A small spectrogram FSQ autoencoder, trained from scratch: 5.25M parameters, encoder widths [96, 192].
Rows from block 7 of the encoder of a small spectrogram FSQ autoencoder, named by matrix and row number. Rows with one number belong to one neuron. Each number is 500 + 25 x the weight over its row's rms, rounded and kept within 0 to 999. All counts start at 0. Numbers have three digits each. After the name is the row's rms in percent of the matrix's.
After each neuron's rows are labels from the 100 clips, of 14976, where the neuron reaches its highest value: "responds to" is what is common among them. Only what is clearly more common there than usual is listed. The data: simulated modem signals in the audio band.
# fc1: MLP up (encoder.blocks.7.mlp.fc1.weight, 768x192), inputs 96-191
# fc2: MLP down (encoder.blocks.7.mlp.fc2.weight, 192x768, transposed), outputs 96-191

fc1.467 067:501518509479471477489499531496483543500493471476466480490499513492529482507511465523476540468466504527488486495470512503491451482487466550461524523488524530534481506501531528527468487503494517519509500423443515462507451479464531495505492487537486539490489524532527506491480477489480515498
fc2.467 053:512472516517460508484495532494502491525526499530537501495505500506537473504489453495500532517464479484547520482516547492480491513434514483499538528483473532479510514483504484461506475479494506511533483489474514467511503532495427498517507511520457448460503507510513531458537445495526484478
responds to: carrier: 1.5 to 2.5 kHz; 800 baud

fc1.735 064:516480501474490493495508512500525485481526506550474494495493519510499456530478472511499511523493496521467536520504457494471528499418486474548466456509507505486488477522561528494483484491516525495491508512497537468562507541480507523500444500466502458505514495514493479512503525490519467479
fc2.735 060:467482537511479487465506470504515483531519509468460471487487490480463466467541523485526502448506537524514472500466525476530506528515492490536462484486529517451482518532520510506478477533474558489495511493490511529478491530465494471504493510521534528530504530515508484512443512509479479485
responds to: 50 baud

fc1.242 069:498546502485534492540556466504497455519453465516492481487536458513506545538520489501525499503477513500561558502501494508497516522485454480523511535523459481482501541444499494483484490501558520478492522497520489510479485493482476493496472535490481484493502497487492512480461503486463487540
fc2.242 097:441474516509512491476476534528501523470515515454510485490538496496476458498519498546491490488526574504511517497532572477512461499531523502483493485472533499483482491567503484518540539484462513492482493549515464532492491510479544480520529497520479515515515525495561485516471525454488491444
responds to: carrier: 4.5 to 5.5 kHz; 800 baud

fc1.365 069:500528455506497493493487512480474545530413516491525470526522484536481517498494485469533472456481523515528517526474533475521472483492512493519476528529456484493492505528490494509513495535503491484516516508511511432504524484533529482513524519469473503476493509520520484525453472453447496532
fc2.365 069:525518505462525508546520502519530465486537482512462477514470528481483500497490532474478494507543467482483521507467472486518541487454496512566535487535502477472512447434502508490458520511525511484535456528506539515470494485535517467476488461531513515515506523531482499533527482540468487513
responds to: fading

fc1.472 074:462480500502514528515511519510481498546477499475516457460508482513487506530506492488550499499505505479530509528538481488503473497522493464521508529541451480528542522479516500498479454542531504484484501510550542444542515477493495521522524488488497477496518513514557496531465494479473503504
fc2.472 077:481459527510477496548495491527519497510531548470489495526475448524469451508467501496485482503532476518504531499483496489545479524474480478523499490508484480474502489450494511469511507477476504479451529494492499502512517489519529491508524516475477513508478505499488522553487490510451505495
responds to: fading

fc1.40 171:453485487544495522485522518506496524477509497468520469464528520480490542451533486520503491487501556492552472543546515526484520494469513462442506521497500516507483471567494509491507492544498437505478484490479505517505463505448506527529505509506511472490506512529496446482494523523511464452
fc2.40 190:539526471507524528484521479485497479519475462530467546543475473505523539524471502476530524504467482496464519464464458497527522466486480532530504520516489483496529517468502525506479485524514544483537479503503509460518522475533503517469488509474504519480476474478477537520522487517484549530
responds to: strong noise; 800 baud

fc1.710 096:481502485511499498490532474504498495542450481497514497496531522507499531511533470468550488494510498507578534532494483472506527487497535478514462552498480523483510523475485469482513482511497496473531498530482513450543525474525490528497501498433478490437505491472479490527477490462487515518
fc2.710 086:516511491489486516490493476504523474463527501500477507531497477481485472507482529511446528524540452463450512491461500535550486510506501499546507498494510505495487514448540509447464533528495557481502530480483504512493509519515535493507494495493513534482492508529506492539456506524484517509
responds to: fading; carrier: 3.5 to 4.5 kHz

fc1.342 067:473486479534494462487517508510541516515520464507530447514478510549465507480509496512486521516482541510549505557460484556510460494473468528452491464502487519531474530515522517485494493520482453506484511520526490469499522460523520446461522495520495508495521499495491538487448536527536516511
fc2.342 055:509470530500519519544484486514539557486506499502509500502463508499465504464475480475438496522466496493483521496475513527463547446431504510470535542500486463474493445579477520478493492534479462516505459461476524533492517527477480532503499511480511485529544465472535501500518497492512499533
responds to: FM speech

fc1.324 065:437500511490468530491491488459501511507486487494498516490509478529489497517540499547503496490509531523502495538506508495473537501492457534492501526500530453541511529529488467438497519439497489471489477530482515500519471442494458514539501505483540507505485491457483496505467515524473508543
fc2.324 061:539551499457500459511514538467506534530499452506485505508508503531500517520476503467496519512486496526485511486476511486478519500477529513485487467465503456559488498538465496515470496491468463460472530464485486453503530480528521519513486534503512516499486489482505509526467532529500497499
responds to: strong noise

fc1.548 068:513514430465558498500527508512491474487424458505461495486513555513453507523439535521480473496499504529502517516511461503481454531513495492511500507498497501486500489484493473529462479523480487519455496490494510472488497521521475562534521495487511510528514453512476513469496541493485523553
fc2.548 055:455517497489484463487469517455509485504515514502524490454493495499493543514445478517412478503496491461488525479535465512526468534505478480485525518495500510445511511454489467506513505546482502515487483510488488519463496510517470475511493464489532508503509531496480544491527455485469471447
responds to: burst

fc1.642 155:438512469520497498506547501506509543532505499457487474494534492526479529480534460455479481521491560445530492548513512485487514495483494490477524526522448502481501518509512473483478461544522461494514494490477506465531508477478502532527487532493498493464522466492462455477481478509499474469
fc2.642 150:469480519540495508471485546510509524499459513484495510469509512486505484477526503497525470483507566500474471474536541475451463487515513485470482512473509492514470483599521509529514509489484451513484522520498485510494515508448513526535511485498468500535499528484527501492478518484525493449
responds to: strong noise

fc1.128 062:468518543482492498502525501493538506534527512499512496505484466497468518492534490495507484492490443502533521496530495492522469458476515497505529478493476488524533504463481514470537536510489481535482458503494508534473507482463494485490529510452520481480479492506450441500453504523465504503
fc2.128 050:463493551456505465508515541499547526459506504468504516472520477527493539535459520513514473522516544507492461477496491503481515520543554512434470537521509502479479472512483502492497488436496478506474474482522562458509500489529498482507529478530488508486494459477525492509460509488517483480
responds to: FM speech

fc1.696 083:517462535494489467479497473503517533469530490526515506507488539506499512485525490515472470487517471521503501490549555522490475523522489513512493485507520474492444475505530492491542485467503533477466536520528485512493461528486489466488535481494474509530478432523547536446518556528487492441
fc2.696 096:524508474532484512503512481480524526508455504488501508509505499529491546510489445555557491428535439484527530536469495480507517482496485497503488568492477514481488443489518484489520468519498493493535503498474460401524487496515510512498490528501496483496502478476491470498515502490482507532
responds to: carrier: 4.5 to 5.5 kHz

fc1.475 095:491486496521501489483474532508452520476506491489505476464506506489497509459488518490520532506494507534549499509520517524458510495497499510449482503477458515525490484537503527531511507511525463535484503470496496521503511483423526533524490497460529473488496491486500495447483490471539527449
fc2.475 079:497512502482529504503510501470517509519475463493484507554496486488507505516514489505488525493476444516554534534481476495513504477452510487518522491517537499492536537495478539526490496526494487477497498498536505547542516480544476491468494548517550537485472520510510504563513496512481506535
responds to: burst

fc1.143 077:486524461535511515499478505470495492530481510463557500462479480512486508538540476467530482475500543454487520524494500481488477509505529533508486551528463516505474519477504532489504516530484485489484470483464492521549538477487524532502469502497472489510511489483495495476487546481527463494
fc2.143 078:492516491466534503517447519517559480462506522519460485533503523489472459498476489504479492509495489511449519470473528504560486541493482516496524497515522505469478498468494502519493537453493509426458474487467485508476510503519484476487484502525514526512513514552554467561516504528482529514
responds to: carrier: 3.5 to 4.5 kHz; strong noise

fc1.16 077:451517495536543459500525497497509536560493480501495461508523487546534495545514491486503472527489471506503482540486490487471440490517514503530472518513502548461530507554490513482521462518499493467537495501475468458501555520498520513467485535457502485481553486467490476509482454511494479488
fc2.16 077:504493530498523521478500512514480481476532501484505447514510514471503510500503520488485502492584505502462547483478496510505510506509481461515484511484495485519492480438508511474483532500425513465475532429499503508502483529491535467495493540436521487478507540508520507576512560530497488539
responds to: fading

fc1.675 062:459502523498518485486543460516507520510487573481530505491511491514433495504534469516520517440493473490545549475506451493511558472490519499486474529527530487525479452511500518509495494490475481476491486515489475511528512525493483503511541518525484519506507487523525468533516532487478493531
fc2.675 061:477504509514496465464469503528540520485539513538507496479488500516497477488536504480487579519518554507500458506490526505556467522454484517452482513521499491495486475560484495521523489417477475515490512491525487499488481489493504493531499499495494530516501485499501479501485518502511509459
responds to: carrier: 1.5 to 2.5 kHz; frequency hopping; OFDM

fc1.535 125:444512469539509537511516483464499531522500536482493482462543477523478513504521470475469490527508517470523481540512495460490533498486477483468501548522487500495511514509521483472477473520528431490496477476501522496517511477443475539541486511504542498493535484459490465494488487529491469475
fc2.535 087:481520482514480480492475488483520534524439491501480538482534518507511526517530505487531466528465550518524475494494534456492488474500499494494475529484483499512448484563485497534496479490508449508488492545481499477506540513449494537516529476501475487510505534450481484478489509491514485498
responds to: carrier: 3.5 to 4.5 kHz; strong noise

fc1.184 076:489520469515519541491528513515480537595465470507500461468531517528521544514475493477551495517489505475513492557501516451491494486485553495517462526506476506480539512527486492485530475509527504503518505539498534455520540497494539505510491527459496506448517510468461492468487507450526473517
fc2.184 067:504493533475498481491473468519513468511506514517484513589476479465460434505476494498463488546510485488460516543462488500563508545477465481524501529491534491471491525479525509482491531524502516464481460473509517508515495515543501486476520489530495522505502482519500481529485525505473490518
responds to: fading; carrier: 3.5 to 4.5 kHz

fc1.540 076:508503495532507526540517510479426508527495492491486462499545510485489524495497517466516520528514475508561536512554454455529481481485527492563535524508518509484536522515513475479506485528497515449495575519519466474523515494479472490505481526468503501486503505499466480495491463513486529478
fc2.540 072:513509511473485515517508485487507474501543515486493472543475495493503515513451479485472519527487451498476530491431499497568515530486475460514521516516507509475505493441499520464497510497512553476523469489501463494505496486518514501509490527491526508503524530494506486525508510495482527526
responds to: on-off keying

fc1.466 067:485510520469542530475495540500477504549499532515484509522501516497525518515502511502524557533490487432520497483516491507469515493471532510513497501497426533479515494514496520511462481515522497454500524515508493514512536472513495529489550506468512487478512494520460480457479488506519507526
fc2.466 062:510477550501465514458541479485487507503516510462486471535488487459491489481515510495471486481546493500478546461484476488508515457495469478485498507496515518489465509456520504522504534514490510458465537488524530505440420525486542505520507501461511522536463530502524520522515521520540501520
responds to: burst

fc1.495 062:451495490513500534506539509540518501463479475505507510523464551524502508523510472542525496505465487529482481507535500510487486455497449509496529488433538520450501536487507467511519502521520544527508538482465501505533501499514511496481539508493500474515539493488529465482513530504490513480
fc2.495 050:454455549466498509465484535486485527456481471485498498474482484503515551461509531535497485519524472483507478480485522520501532534539451520473506495457507506471476479509487490513478523513467481514504470480441498488510513515511520491483518551443519489474501480546480499545507461496508501502
responds to: carrier: 4.5 to 5.5 kHz

fc1.88 062:427502495540495494501496497511435520538528488485570467488489498503485541499501546499489478522531482509491507506493469496520482500506519501478511481553490481462512510491511487522534470488467517510470508549541561472472474508499526496507521514478470512526458492541435507525502521544508505484
fc2.88 053:491490518498502483505512494480493492447517520489500440467497524515462457528495528500488503529478486492434488518502462513512520522490515505486474482491480463522511494555468539451529500498536498475528474548449529563490512512482508486526505492484479516534451491505479531480515493508554517488
responds to: 16-QAM

fc1.106 066:521449473498511502535455533547489450504522524476509479509503490486533515512515532481522537481533521542488512509520494511514520480537490484513482471526529459518430531504500502518482515482475523488518526482484483464485500518522489510492489509467504444470517512530516507491575485512498507482
fc2.106 053:538493488482499517487533478511517571460488460480529535499544531506502535492510469490535482486517498496498475522530459496557491481515489468526477519539498534509549460490498471496527481534468529522488526508512544494493473513473536490472500457488510542491548479494506493479455513572474478478
responds to: FM speech

fc1.137 069:522487457536487509459499527485492468485529462535480549505557485497472496490490491517486499516485520475506463459481542461490499492528529471480514478528514512482496491463467546554503537507573519507472503473522501486503502489468517474484502474477497478503475478522507533497557511497475457489
fc2.137 054:507485458490475503520465508556504466505534489523482489480479568468508487481508515502493517468480472502491478523504525537533519535445507479471470557441478464447506512512497499467473509465482457478516435531442498509552449497510493453485514495530492487503527518509472508491532502487451516533
responds to: carrier: 3.5 to 4.5 kHz; 50 baud

fc1.51 072:511499482491489513488499466511525531524478505487514496479506494491539545495505493506508502468458478505515487520475470476494481543473455495512550471519491517523498475504542468463519497547504481494527533472508511438533555489484529478490515516498481524488509518482505477507482488528487486501
fc2.51 077:506493513504524490509526503456509494467506518471502490469534504491503502516494530567489483431582504493490520491499494496486488471555477461506482526510492512496454488462503492501519541505454515471505531501531490424504453540495516464484510533469510458509506512489549506530528551493525510507
responds to: 800 baud

fc1.733 065:507518489513543462499506496449505484495467503507489495517511500490536527508487467503525546504505518500482522535519496502455497538487534528486480545491492535462516450506515425526467503500504529504526519465499510522489464463513530502524456491533510559495492445498487489457502515490517525483
fc2.733 059:440492523501481537481452536447499556532526515469485476523516525471486511496550491525510479506524513542480521518495478512520521516542523537481492499463505489526482497459498470469540529487455517517471528493449453474497521508502537502474524496501437467526520477476491502524495500512506518504
responds to: carrier: 4.5 to 5.5 kHz; strong noise

fc1.728 069:490495565477490518507465514489486476468488492485540512540448497486503459470500493446528517509524509514530457502527491485529486476519518426465520462526505489498510528489509514484573468471499519486539491497502519503538516548515480493495548551458495471500494509539455527489535483488482504506
fc2.728 060:489472472506459504465522506538509532488521516503481474484460489453486436483461541453420489538513544497484455519499480490438489554503540467499504476485502490505451502534505506514485489449495500511512503466521504517510478485512487496481512477507497516516477505514509522502501554509481516476
responds to: on-off keying

fc1.319 062:533527472524510492488489463494504483430527472506519521465532463558522491551502466506546458480482505505477525489522488508506460492461535499473493540525521526489504533550519501560504513469466466519500503505527484486514491470555517451476469514542496505478494484512505512483530547526547480493
fc2.319 057:538516491498522516459487520546532499513527518498511522458482454441464510454462478484495487483529513486491474525454459507534533511494497511535468534491505502453502459523518501496421498542523509477506494498500503539491547492501520500452507498526495544492459479478503489516512520501498509497
responds to: 100 baud; 4-ASK

fc1.694 066:533498491501519530447489491491511541505470479484462516479497470495526514490505510460476470496498484505550509541509474491503504493512479530484531489493465530511515488477502470540511499517529477505437530506475468493533554488492494495576501488484491483478522493537515521500429493509536513526
fc2.694 060:455471488510501483513524520514467504526532518482493492506508529488474461461512483452501477437547514545462512498533466499504514469524488476525484511460538507507495513446533491509520496503470484499496464535489474484485454502528552503508539506512514494483502549499476483526532466486501517447
responds to: 400 baud

fc1.754 324:469521482539514515499561487502492529530477515473495481492521490519489542492532472456474486527471540499514495516503519479483544509472494461483510531511481513489508516522514478485470471527525468497531520485473536471512527477452500545535484517462504496474506476482473468480485507554493487458
fc2.754 345:489522471545513530540501481471516536525470497486474487509522488521472511504521472474505471522469514453529518520494499441503523514475485474500548540535471535473499516508536458459486474525525492476516515532461515467547526469486460539517474528468486511487522490470463479523481498516471483495
responds to: carrier: 3.5 to 4.5 kHz; strong noise

fc1.74 061:496499530458502493526524535464504563490494512519491518535500525526484503508517478510470525466516512506457467501491514434528473501503500445518499499493506473491477498508488479514452547457442525489476468501492520513502470528505508514504507472512521480475517497477479529544541501503484549465
fc2.74 059:495500514496534478513463496513518504490489515518506492531485516481474496520530531511486509554506522487520436477496528526486488493539552494469495524502503505556483513578466481525475551506528506532468517453549456499517491527486501498499505574566519516522497526498473487489524531494513508466
responds to: AM speech

fc1.745 067:500519563544502490462531483525502510498484524492507538528539444496533512513531450509525496507514502518487503510504475472470519512506503519534503536498512484485474539473458456504513485505504527488520521510498516464526478530511504502511531502510511549545504483470504519530499491477480530526
fc2.745 052:484484528513520502514480499493542514492472528503512481460512521508502539502524519494487478477488496521532509515498470469488439571463497453489482512514502492499490441573526514521498476488481493499539450480494457530523527477487450496461524471523510540532465523509494484475503493484497449533
responds to: 800 baud; frequency hopping; OFDM

fc1.89 072:491497522523520524476530491462557494530445524492503462485530476536499512540515479528504508487499512483539533533528511478471498509494474446497477516503486488501506515446504501499532425491510475457466506477510487461494529460473496515490486489459498494485508461485519506522520485495503509487
fc2.89 054:479472531485498467538509499481502475528538526515462499493467468478520576486561497537492495506504545475536516542487481515501503533504482476511510467503473478463487526463519523451487524523502456478542440505509492531468496488533492495499500506496523469511512520491471483531549513503460518500
responds to: 800 baud

fc1.530 191:470520487536504507505546493474491527524479494474486498487518479510482536475533482465469475519474536472517498512507533483486547501473491472467516543513483501506511505530516503482477493512521471503521519481482535471530526490457502556540494519468494509469509474502467480483481499552481477450
fc2.530 208:513522466517515520525521480453529493524448481525474523516476483524495526526485480499522499504477482472490530487483482451519516484483480523511532531536468510468516518505537474468480478527525528472519495534456521466536527466528447528477491515469510527476485470471472507537517480515474513514
responds to: carrier: 3.5 to 4.5 kHz; strong noise

fc1.520 063:523491488480528523480486487471510512508517514472511507516520497543519487500490514494440492519555484514491470477499443532504448499525500495549517473500494510526508534481480532544488445515510505535501462427476492501551512497503494490521529506495491525518512469505475465517502504487549521498
fc2.520 055:509517506522469486517523488499506475553509533527504538506471576461546481493491477498497487510441514510511448493517517518485520506477526491501523516508457511516544483444529482467466463504509524535486501543477506524483479522505495482494512503525553503494528503478471510518545476449489490543
responds to: FM speech

fc1.650 071:488493473534442533500493537496528529467530521499487463501499526540478553501557466552486494457482488485493485525521502483456515539497501506508486514478532467457474470517494491522521528552453501464492548522475510525508480481492556498459517473499506519525498518500472529506469509460480492505
fc2.650 079:457448495510483457504477528506504572485524510500511487476531490481471493499481469555491491501550531536510496514526521475519492520526547509460500462474467482508457460591438514515530583481483445504487512493509497490510496513478507444513504501520461520485511493503538488501517520518484491455
responds to: FM speech

fc1.232 074:531520504533512447490512488495511463506500474490469491545478489462529529486505511521475517457511503466480520511472480538501524478514513520484502451511477488485461522476516508481548515467488498532437537504488503512485453498506484484515522483512495499492484509492496520487503531498488482495
fc2.232 061:503475477536507503521494532481505492466471476504499501499515496517502540503461538540512489463532481510524509511511539483508476513499465481542497514489500506490463490489511487486528500510461474488482545476499488459527495492506532535512520526490454489490450507508502505492436522479476486512
responds to: carrier: 4.5 to 5.5 kHz; strong noise

fc1.438 063:455505513483503498504492496442534499504487512472531533503489508505463501486513466521466497486500507477500512558497494494495478530467503471486500517529511487490508476564469460495516469519536499524486447494498535493488478479478491506482490516490516472512505498484482493494494518486486482490
fc2.438 054:538486523507546490500455515501503508487517514521492483502498534483475552504494512499492516506510547538474472495529496538499474488493514433486487483535480508547497459575462524515510545501487498485533487504490500508501490525466496539540498505465492516506467540536517514512496525519510514508
responds to: strong noise

fc1.652 153:451516506543497529503504500479493538504504488491510467460530517496499546477524468495528487475530566495549512535536507494475514499493518442460507539526471523509515495518496477472520489524488459524482533489474492489517474476449494498531485520481495461481511540492484443470485506527491460505
fc2.652 108:525504517458513505493480464524565452445524530516482524499489469489504500498490512485492507509469489492463495480460497467522476533532464519516512458502553471483514512495500501492510552461505546490500471491508475493473527506514486470458487502502456557520525506484568528508513478466483520507
responds to: strong noise; carrier: 3.5 to 4.5 kHz; 800 baud; OFDM

fc1.147 119:497471527505498488458496521526481517459496499515530517468489544476518508466526529522482496505512475535478479484537527497484472483534513499432455490456518480539488471498475547550486517464477464523451512484524493520463503513486530505482520464511497478521468527534515519443525538521501507495
fc2.147 123:549525494482528522511503444464498493527480489533498518514466462504499516515502495471505513518457444505481519487458449515539516474444465511529508521525471491501532516448494486506468481552536521486536479507502518496505546497530482523468460514477494520485480499486474519512510485515509541559
responds to: frequency hopping

fc1.252 071:464476448513511474542533492467521540526499470473501527482491534498452526469498496521507508480498547488490474535494493513539507432480483447527489507522476532522478474512504472466528513454517471506533511510458502546492511441485472511532511489516511514550508484489484466510498500512467452506
fc2.252 063:507476515483506487482488534479499521494478461478469517475484487521523495514505470511482491519539528522483511542544501510480514517478501546441471486494473484537499514571521524556514544514509489479509493489455531511525515511522502516531501540473561519499497491489486468479485519550544473493
responds to: strong noise

fc1.244 064:493494499469498509528498475524481533514483534529504515512527477525503508439511493497511514474502454508517480505546516530492499515502470444532487465474534483480524468509503516525515472482468490505491480536496497515479498516486546513521545453500536497469507483507477481511527510481521512477
fc2.244 068:522488499459478504514495500464483493509499531511497525518491480502491521537509515534507514540532439519467499464502454497529516484495504519539528510524457470494480543406510513471521472531504529512475524466466558517513489505476489507462498494497509468499508490540458540521510487526479462521
responds to: burst; frequency hopping

fc1.741 087:519486535509499476451455529533495488458490482503519510473448527487533509521477522503470514522535445537487475505517521556465503492498510493495472497448521456521479487467474502542478478508496516544497496488494483518437501515488532549518482492517524454507536473532503518466522533485525525484
fc2.741 082:543532485476503559499486471497498478485501500522486515522480473517528520482489507487518518499472415516476484488462444503541546426473506515535496533490506521511494515381484479467469501540540522518532505516492523526515550496544487503492482505502520489493473497524479520486503488524516512560
responds to: burst; frequency hopping

fc1.140 066:502465447494489493518515498519528503514513461460531472511501523510491500486507479536479526478517518508531484510501461532524492502499492528497522514550507459524497498520548536510497522521465498487484487491551504550469479483510510488484491506468536517468430490480519479536530525526487530455
fc2.140 053:462479477553509484490503518470502486562495480538497489515501533473506491513485487515494513521466516524466505477516502575513506482486544503479536476503467503504489479568509509500452482486521452463513531469512528491523485504507479502459473530477491526458565506518499486483514511478499484494
responds to: carrier: 1.5 to 2.5 kHz

fc1.543 064:482508536525468500509529508498505526511519509506515522514474480510458510508547479458463511444521507493449498438485527502462484503497532536520510468524496522520464493524500497519526481498514541508485506488503484463480521486508520534515494525493519487487457512535489481458498497499526470508
fc2.543 059:514467531549488521488438492529483517503498503502496483484489520469485486462520521549480477470551515505449526538500528496492467511533492500508484509479488512475482520500544513480497510498439489515483557499448477518520475544479473493526545535464490473556500520533506481501497539497469520481
responds to: FM speech

fc1.657 067:498506465586480503536486467509488526513532495478493497523513522502494498465529485527520424472508504493510503545532508509542504483474459490497484536528492456516472486475480503537489497527495468533449465495459521513533458505513493508514495463490490524469497561472497558528475483518501490471
fc2.657 067:484462538462510514455501484499477546499515474487481474511502523481489523516499488546525562491565500480491501499500488474503476527519516515508478501463483529501465445524451535532524528495504488490474517505495495457465499498514513453489482536506478517456514475522532502501488514516468473490
responds to: FM speech

fc1.366 062:502517498496522494495523551537488512523513501512494512529517473526479498477548514498541466528528516498519465506506525486519544489511469527491551481525521473515565496482496486532478492473485479471486500505538522548540481485472503501465473503471483474527455510466515481483456491504473487487
fc2.366 056:469483500458501499542509498493485504486550529489497493496473554538486479518446541499483510555475528491541477514506477489501546507505490519494470469473497522483450484537452516512476500528487470483469468531540488528505530505513532468506508492496503538475484480499486517509503529503545505523
responds to: burst

fc1.534 073:497456497504492499493489503539505475437507490483483487503544560505515494479561495511487479503474471494476446503543557529509537518506481487486468480482498503536447512523521471545549527458481472500463528518541467518551449501521509502471513492540521487491484523525521503452510497513510465521
fc2.534 090:523530474514487531495508474502516489514471476481508520506486479528503525497474503509551511472457412483512505516461462495524518504509486496538523553533483482507511493410525497497494422535538516492560517505477484475516553503529513524460486515482487484454510472461459474498506502507484525552
responds to: frequency hopping

fc1.673 071:543484511512508507465526514515533530505474491501510442506479494502501500462463494477528475526494494458531519485497450486499525505450517473504439506513463492484523494504489522518460499502518506499489477543474475468533523505490494526569532480480491528480528471478519515530506465480530509488
fc2.673 065:466474500488524516521534464495464493489513547494461451507507484487496456558533520510510553487521449500487558535479486471579520518480464481531483511526535498482501492449502539492479536457518510496547508515476506508506503491472485475492461478514544495499473535482460535521482499526479503521
responds to: fading

fc1.361 063:525491481537503514473511476533521527502540512458516484514504516504485516510509462489521537562507517494501489471518474532510472482489490510523471540465478529488481542513477506514472479496494490507499489572525510513538532543471501513485536522506513507521533496451505539470526470479538497507
fc2.361 059:492469537463442483497467547523499489460500531478504495500521482473483509488524490539441478472510556515467538508506542539528478468521519493460506494489523501520460464533517514511531534495504475492505531535524538496553454548483484469504502468479516526485480504452541493521509521512512501469
responds to: burst

fc1.245 067:454516502513470512503492529485496509490446525524501506491484502491474490513509494450528550533557501557500487513474457501456489526513515496450505509433517507484504523483517508491499504504478479507482514545504532547540486480523503474495517480531477486511464536513488485505491507499531532536
fc2.245 055:492520495502528513498454499486492524513452521516501550495499455468461510513449502506503466496469470488537506511502490494515522513446483522478480471512492507476570510567514519530479464495512474515467498454522492533488508482499464521464494520480509527448505522490473530476479525544488531510
responds to: 50 baud; frequency hopping

fc1.608 085:477547509531520464535515496514487535568502508474504468487517462529501489500501480518488484487484555469541511536492527484478526494479510500474531505533517493517529525503524473450456509526523487490513494505476512488510547460466485513505481496451476486469506478471478437488491499469487481517
fc2.608 078:446486512518491480506458525533533541514487498497501479481520510500485471466535493526460471483501575516488454499513500507503479503530519491475465494478504493483494487549494478512479497477494489477443505531487462516490499506489485518550560503506495489494489524472557488496483505468515503447
responds to: carrier: 3.5 to 4.5 kHz; strong noise